Rows from block 4 of the text decoder, named by matrix and row number. Rows with one number belong to one attention dimension. Each number is 128 + 24 x the weight over its row's rms, rounded and kept within 0 to 255. All counts start at 0. Numbers have three digits each.
# v: attention query, key and value (stacked) (decoder.blocks.4.attn.qkv.weight, 768x256, the v third), inputs 0-255
# proj: attention output (decoder.blocks.4.attn.proj.weight, 256x256, transposed), outputs 0-255
v.74:088152126095112118150110120091096117130130143158129135152155121150113086109107125131123109117144162147142131129134110114111138130140118155132150125135130125171122106108118127107127141135113142133150127143118141143140077158117096098172091119145093092094120132102103106171125170144130159049129122163137089131138150116147105124112100141165158129151189123132104169112105157148160129180107174173128103162083148114163153134140165096155087122129071121124125136111169153121107130113125140093111104102123122142078098115131117127079170085182144131126152128099121137167125147125123132135100104132163091119132144149137162154134105123112109179093105128128149107153149110133143113101106150141132110131132154127115133099100146171141134127117121093088124154123119189070160119141102168
v.75:167156113166119137154074123131111101113106128092102139128130138122164111113135103127119124144138111154134133166108143113130118112143157134135153113122135098136129132106131085124132099108108157092125120140157111148128137162076152154126136135126148102106132102108066137089143121091157130127129133108137120140122150124139073137093163141098133147153113130124113121101130170135157111125113107116117171119065133162137124132102117139131109151173117144099061166111181169159163097126085132097153084137124158122174096147128118094104124166151102123138168161073126147139099116115107104142105091101171147150125144133159145162136112125154153137147159156133178122082172124141123118114104144165097169141119139129126146119162137117141133118132152074140143136181087136098121159104104154
v.76:119123128152127096134146138129130097102165092121152171146162134104148112134135119091147118179098098128110105092115123121123131133056170110120138103095115110136105082108112159128148117097097147179116122146131092152131134167134158129123139150137106135118126146080135114138179109121125148173134152149139140147109172127168147074135095088140139132093099137152109114108115131119104137125128149127143160133129169127080117085093116150170125130134121141130146118162154112180155124100118169084101124143109123136143134115160157128146119115155104153122126124150125154142111149145133148121142117116129111085102079141121105140130143131096150106131122098111128126156201126103183166128163124153124072097097108137111142101148120125154125088167112127174131183136126082151086100126126137
v.77:116147095112107103134110133157124125140161100124133119181130146143132108153147149117126169152129129166138138119132165148110130125154115125142140100107132142115166154112189170124121141153149154119102130148134159130119089124157094116122142130111046122128124144130127122146108156151080115129087116152140104149119158096123127099123077171132123139155169105122145119160111152143114154142109138149114125111123162058144087156073110162110110131103136148116120122094082108107094149119120093100128164095111101130081192118099150138132152117142104128140109118128124143098171170084130112105115154154143141150107147137107127126120109114132101147090125133132156147190072087119122162123126132180126106150117124132138080139121150137129093137099102142091163136131129170124167087109143123
v.78:135157091164146153104099140116095118099092153143143142136110143145118116089117082102159122121100104123137095113120114164123112144089171159129139126104132105137104125157171114111113110131092118153102140110109127089094151129122140085168150147136145187109118170111122124174157138100124125090147115139153132090127119126154162094127134108164131151129122135111097116149107135131134150160138165100117141100143139099138127143163127140170145092131094091110122110097179110100135130128150131156138092085122122102109109117078118131142156118112155122130131147118161140132101174128128143120139090094157125123134154106135167134205166102078132155147098100181120102124199180150144102141131105121115131137159109097133120079151135121147111089165147142171120147107120140124155117148113126
v.79:169157100153139100130115159123079090099069160160120162128144078139129113111142110143138105112137171136095102148143092158138114132136175144106132144096112127184124114135116090148141110113121094119137128166166121134144103124142164150116136135130149114143110164092103090146088192103111121073147149099112166070166133159155104089134147123122143106149130115147131134168127132143138165093148136145092131156077128115132140122132141114130123123144113119080076160171142146144140149140172099150105148109142136141109128121146137081136085138151127104155121121070125139141141152099140090159114119110104086109098130110148153135152137100137147109143149146140126148129129147126175133138134102121098184144120166133128148112161127131108113140095101087126107081119129148142104095123134123
v.80:135157125165144128087085106127107152146136133082124096090123103119106107106157121153097145113139132166138144149161119121132142110129156154142129130149122110097137154186147082160128122159182148149125106127136088116169091113154125108112118107094142107135130138093163138133115112135151132152144099116132170120101140114141158104119128086082114133075126124116135145153139115137103120125115132110146124132133141132109100093112123148179174135146161129132114138167127165146117110171133125096139185138062156152156143120129133108106095108164135111119130138114121145127148140156078140127125126104133116114119099098136049125158097111111117099120167124138107137146170123112078172140123085150171134132160131111099112123098171112183155134144114147100123130143183149110111068119154126
v.81:103167089132131125126127159134107119112136138151176166114145138136133124063179124105138089124075131125135106176119176136133100139093137126163107127111157107097127150154145122128114141098093103135102121113144073133126107071138136084181149137121151130126126118133124147126103065136103114153173128103148145115097109104113152135156112140108116145095098138149109119107150113152092121120082126108147128132125137097102136134184107136111166085178115118136153150135173097161129071143114093155098126154115138147147134153104148128152117130119151145150130137112153119137115104165130122126096106103117113131093133115184153134139127107140165117193108136146120135113197163118153106152170106133109142120121106132136094116107105151097129144113176168134114161150131153155125134111112124
v.82:118146098109114058116150142115102139087140109127128145107165166155152129130190110116149130115097120143116175149134124090108153089123171116136161111092105127147086155089138113172166155119111129153136107116138139140155079178105144138129135127108116100127127114118119090164130124117127108132164140158109107110124136146156159101110120131122140094176106086129148125130136137101124153109144176142097127168113139082113133144081138100120109120161111138127169131134154147161101133106145076137118144146158132128158109121132118128060070126130120144122149148067154160147171112123135106078085159110181126121127136122165118159143138122095119149134170142145119135125153135113143137100120115182150125108115136115101136134144140167145097156102157118143113093145145106114110124125126080
v.83:113113167121131126114154157153148105082063122124158152165104103172109138147119124128126138144101152103095139145151173110167087167167105145151111116131146081130125163114140134108144120109118082130110152155165118126128144107130134117137135131148121120103099113110114117159088109122130080132104131157120120133087159146127134110138142149086121115142158124183130139126150125171114139129138125131138155169138171059150120190142141148115110113101147101086103111129092107172132170160142137128115127120105129174155133121120126106108199152074144109146109109094102112113170136164131098105145114172152141172136123143117146128124095126105113097111154098109133126085119175114154141117120132127099101171121144113117131131106083139111081086121119148128106096120138132162105147126135142
v.84:169141117124137124180168109132089175149110151135129123135131135065138146161149160173128085107171087183107136101132140126135076114133104087125137122131115119112125134154140128117111133116118106139083116144145125096116122154139165152124115155108125126159123089112146157132097150106099131132134132101095139145141113172129120102166153130138117114126120114074139146120111114115124135134135110142145120117125048087161095116117100105166121107167132109112134126177126134148113116130171125154122206127102116140143088126131114125146152132107089081111114113166121138086136108101141171145140097117126145098115124127148097121124122086134125109121102089090128134155151100131104129154166139100108121192139107164133109145182135130159141127169127166151122087097111142136162110160140150
v.85:140191112176131119107107088143117142165153113141111145079165155121133140131136119118108170119143125103134166142103096111138155126129213133083124153108107155142130143136149104152155118157140124135169126119124136118137086168103074140134118114108120119120157108084123118156128145117139151120121131161120114072155160081149128124149156133116141127158085146100144097142152121128159111102128115124105144176106123156126134119075166143105131153077114097090120126114128153144108120092120151127152088131141135111146106132112107146087115116120137112144180126136129163124139129084116133100112146072150086164097135132129106127148106167108124120096142138137128120138123109148121104105090107136182141111151119116145131155152189118123073153156151143124138143109192130102118132129147085
v.86:121132106143119129100139151113157099093127113105131145102120056113135159201139165140125154165121180081130099142106126131118104110123125139144140120092137131113142087109127129132144128099163112113138117117155167109129125126114103135123109139114146102116112151103137104110085144115144145123065087136172127125152146112120164167113135139109124095148148115147148104180092128170148121125111091121108154140098187123161150124132168173146116169122131144125134122110118139136132149119133121115131149164173105092146146143122138154079152088104110107136166103102118133167146116141082117097132150140162143133133110122132126136084098211112144125126154148087106102140078124097204152136110117173150141155114141122115169132127123113147110124129096102107126139127113141147107134151108099
proj.74:140123097102119103114126108175102112144100149106122114107117164110158184179163127119122123136113083134104123129133166133112126117131117103135102119118183163120126130175130129134084115109117136172091129129135189108135105142137174127107160116088124115139125131128130148078121127134150153154156142120153115126107128155114141118121146101094111142126155145119173122095116113136128148102170086082100112134180078148101140147141149146096127081144174152162119119124066106120145101097136099147124139146108117098132157134097143116126090165099123122111118144158105120127135103142130115175148114123107151107124170151148098099090130164123147103130149162144101114076086172106138125156132145094157188126112121132145157169147131106069164127110129112149124103135153121141140107141160126
proj.75:116147129090074077128134144119134121103127196135141093145120167095129156115120103133144097142147133120095122120146141094124138150114097127153093152151099132135129112142127116130181092179077110164118099149144101134128118135127113133130122117137132095163103163099125170193162152146108125154161124138088133096097118194099157126162137081118138119130130141112153098128150089147089175140109151166124092160135147082168134152124149136148125118129136133113136125144070120078141149104150135152113134151103153149145158111114146149155114155147128122096133122128108091128092148151145133093107117128149128101142096110129125140107114131119081145097095135102134149144115124111178123143147110086098085153163152108136173137114094167093119116140110160149148117100148104157132125133146129
proj.76:112087144143144129147098134121080127142105144121136125121121140119136113120091122112148124101165147120118148164115144124153098091158163109140109103156113130147120114119135146112101146138149134150139136087141089123129074123099131137119131139106159138120133100183131170118097136116147127077148129131111141122133063122125146151138118119077126164134121077162144088173138106146099135079154132166104150111137086133145095169119109131171134133160162130085125127135114075093095151122122163150098098117122144145122090146098112152190089144159125123158094109097127115131113146087119189141100122110119119162093136117139168129151110097103138142106133172125142166102138092125102127158163163149121143145172121132178139176133137119113117097101138130157149133102144136144163162094106132
proj.77:097154127140089108094106132140114134131106119116127155118147140139134139106059124134125137114091119138169132107096134092129141155150149122109133195149147126105100132143100130129119122093145128118139108110137185114116161114106109108171151122126162150110160093149151127089167115123153139111143163120167157115134123109126088110119120116187119138074159112128143155091119140123133108091168121089148168189120114207098157091146132124106124115131093113168117111125115122178085128135140151151136121148126143103084097174131122148145106150137127139130123149170131099134111077157135118157112132083104104135102114135144137076096106142127138059151104124162103115094188148109127116148100145121157146142146154115147123115111137104119157119116142119133139126115113122155150156103129144
proj.78:100128147080121134121112103143154111130100097098172109142094084136131148165149148124109099153193128101140112124145135118120131139141075083138106114140094155107135088106139181123113179153103131118149122170143096120155115130122117141103097117115109099125090100129146106125121127120132118108071171097102134158116133142121127184173127139116140144161157134157152137141130116152106126132117120137122140147119102163142133138089174104108119118138179197114110150142134122139122126094125112117126164139088142128158118133176158102109103106141080152140115100148111127143145137092114147153157164165120134105120131104116125123086119124179131154125146141105149169141104136110118105115101174092156138110095115174126162152159139141122114138090074076148127092104135158113145151100137138
proj.79:103073134068074107125121100154139119159157132105146093119119160120148135173118142114131158129146084126156140123130148138092153158101098094131134129152086136120123124125127177105088173125133103146138111099110098128144108130131136103158111109133159133129108086152105162148153083143110116175143164113095126150093136139123142161142084101115122150127140159109104149136150105127121116143135105100137083129171122132136099097121135136135117132098160133117097136124099091108150157129101140104093122170115044104156130107135151137131127149174107152095125128180104146158169140096144143120146144147150138130141144130135115127144152176139144114084116144118126163138123098155113081114158161137154111091156114182100148123123120140137149161101154140116115150137078177146140112140095113
proj.80:116112101125113123142151154136137088118135141158141142122101130184117151141091103106133106139143141100125143125091092115146159112175118104126113135132127114133128146082134161129158139078088112102128144095121114150116130141082145107149112156125111167127127109121081167164148132146124140098100144125121115161140152186116125150101114192134140149156118111137131142140125160119144113150127137116117111160095123121119150146116148130108110119125108137165160129109153099136147147130128117148104047123157101105113093097128149118168172143100100116177123121123133159097106160150153156094082150124172141167121168111113167146116133142121121124167066104130145163158115099107145100097111116131105112140089132117143166090110090108102098087141119093169141111162109170139108179117106145
proj.81:148096154133140149139135127147139128116125140161130090114100096104087101157113141133118121149199149079115116129117059132139112115137095131138154119193059136128118060122113107111130137121141147140166144119117123146109096157167115147098123140140119142117118109123148120118144149151144128107071119161123131127125151150156109150147116126141180132159121119115158127148141113107094161120156114149076163073132111156156125113081129108165139101092123149116128124155114125080136195134123162120145142127135125152152138121149096128155120135145100115182135112128140132143128155101133142068155151110147151119121083115102112138136121144121134127053128100123106157168084103094155158140130133137143132112149141117131156124168122107132114141130112081122090128124110157089168147107142148
proj.82:146108149158132155150127113123120105157121132163130116150105150116131135099082135125123133130124126087115138131137140166122201146110149121156110148184146115111137112136141115092077120114134082123124125117125132136105115098141138137144131127126186196169119152160151158112132108156111135161120104101129121113125117121058136146163116101122136169103138156142125146119184137108119134111140087116126093095160116165095139105157135124128139132139127114105114120138108129098149152148121151122108091138102105112120095108138122125199138171126122149115107087193076083143109128133150158120154115152149139144094121140121115141104122141118144063106095077130140170116112146140115121124165125084128095143159094123105133114161129068173121139155117149152102109097115163137141107107127165
proj.83:109144138074102136134059109113077124144158147175102076087151140118120154087143096128127122126174142147175134121101129150134140131098094129116151167100122147134139115146110162134114111112087157088132120128108110111130115131159108138130129128108150151088149117149116123072169128150091112177111144072134136127113093116165079149178118090172120150105155103090165143118108099094103154110100138132156128144152098169108118103116126129122147139139082113146118104120158146111116136156091096127152138140146149123115180115173158160105118142186095136113129125134145152122127130132121123150095164113154125092101139151113147137177185093143110131141101132129119115147168115112133100120102140158138128099147130115117114100142129124159130165087151122139136148122148145118142149117149144
proj.84:112098133115122182128078112159130109069086103129113147150087144139141058150120135124122151149125142140165114154166099176147152117116163152146073136125122101102112127096156130140146152125128112108115123104170104129131111143140126077143141118142165136124127150114134075141152098147137151120155167128124107100084133125119134103098094125158110138145073149183115093130150128126114120145114179118105125119125162158108112125150120155149157149131117164087118115097142119114161169123068141144100105169104154119170132154117128113103158137122136167140152122111154106156118125124133078077107158123135111124153146119108148144114125126150136142171129138161133135107132148121124069130099167119149156114127135091119100124100121176109135115102106157124152145169176126132129114119085105
proj.85:143121113093137104126141102104133129127127150112124127138078092158100135107134148117134077143102104130124125109113153154093158146144096118159133146151156092111126125136135141095095132148115102105088129148102164185137147074110153138131130149119193125163101138128164140140133144179148126098145149081153122124146117182049116137132135131140118099103145103130159158092147178085135108132099130125120091134126124115091134130165095126110142089144148149139137161114135147149114093116170125088129128101133137117136083149144119093191150168111127116117131111148103106133153116155152110117139097133136146152170114141143129098068118093133151147159125133121133126119145136139135120119164143104104115138115121179117127070158136134151163155105135126177131083123085131111125126135099181
proj.86:109158120157108083183097146150084175128113117125152129103160131124144150109099085122139148115145079190110158125136140153097152142137157132133180122143136157146137160148127144119167130125150120140118110096101081133082118153107118171098132133146160128123137107192125130116156112120133127097177145123119151131119105148096137115128116144148121163090095112083107125126135160101119134101129135091161117106137085126112095116135071162085106154121152110179107137119065149139088128135130119121117114119132169194110095145118133146168130146161102099074112125145136148125136090131147128139132113086109098140108142112117137112168150110108110120154120132162103149129174102119112136138170131139130112097140132143173093117134108121125136150119159174106109117103111130120137135111145164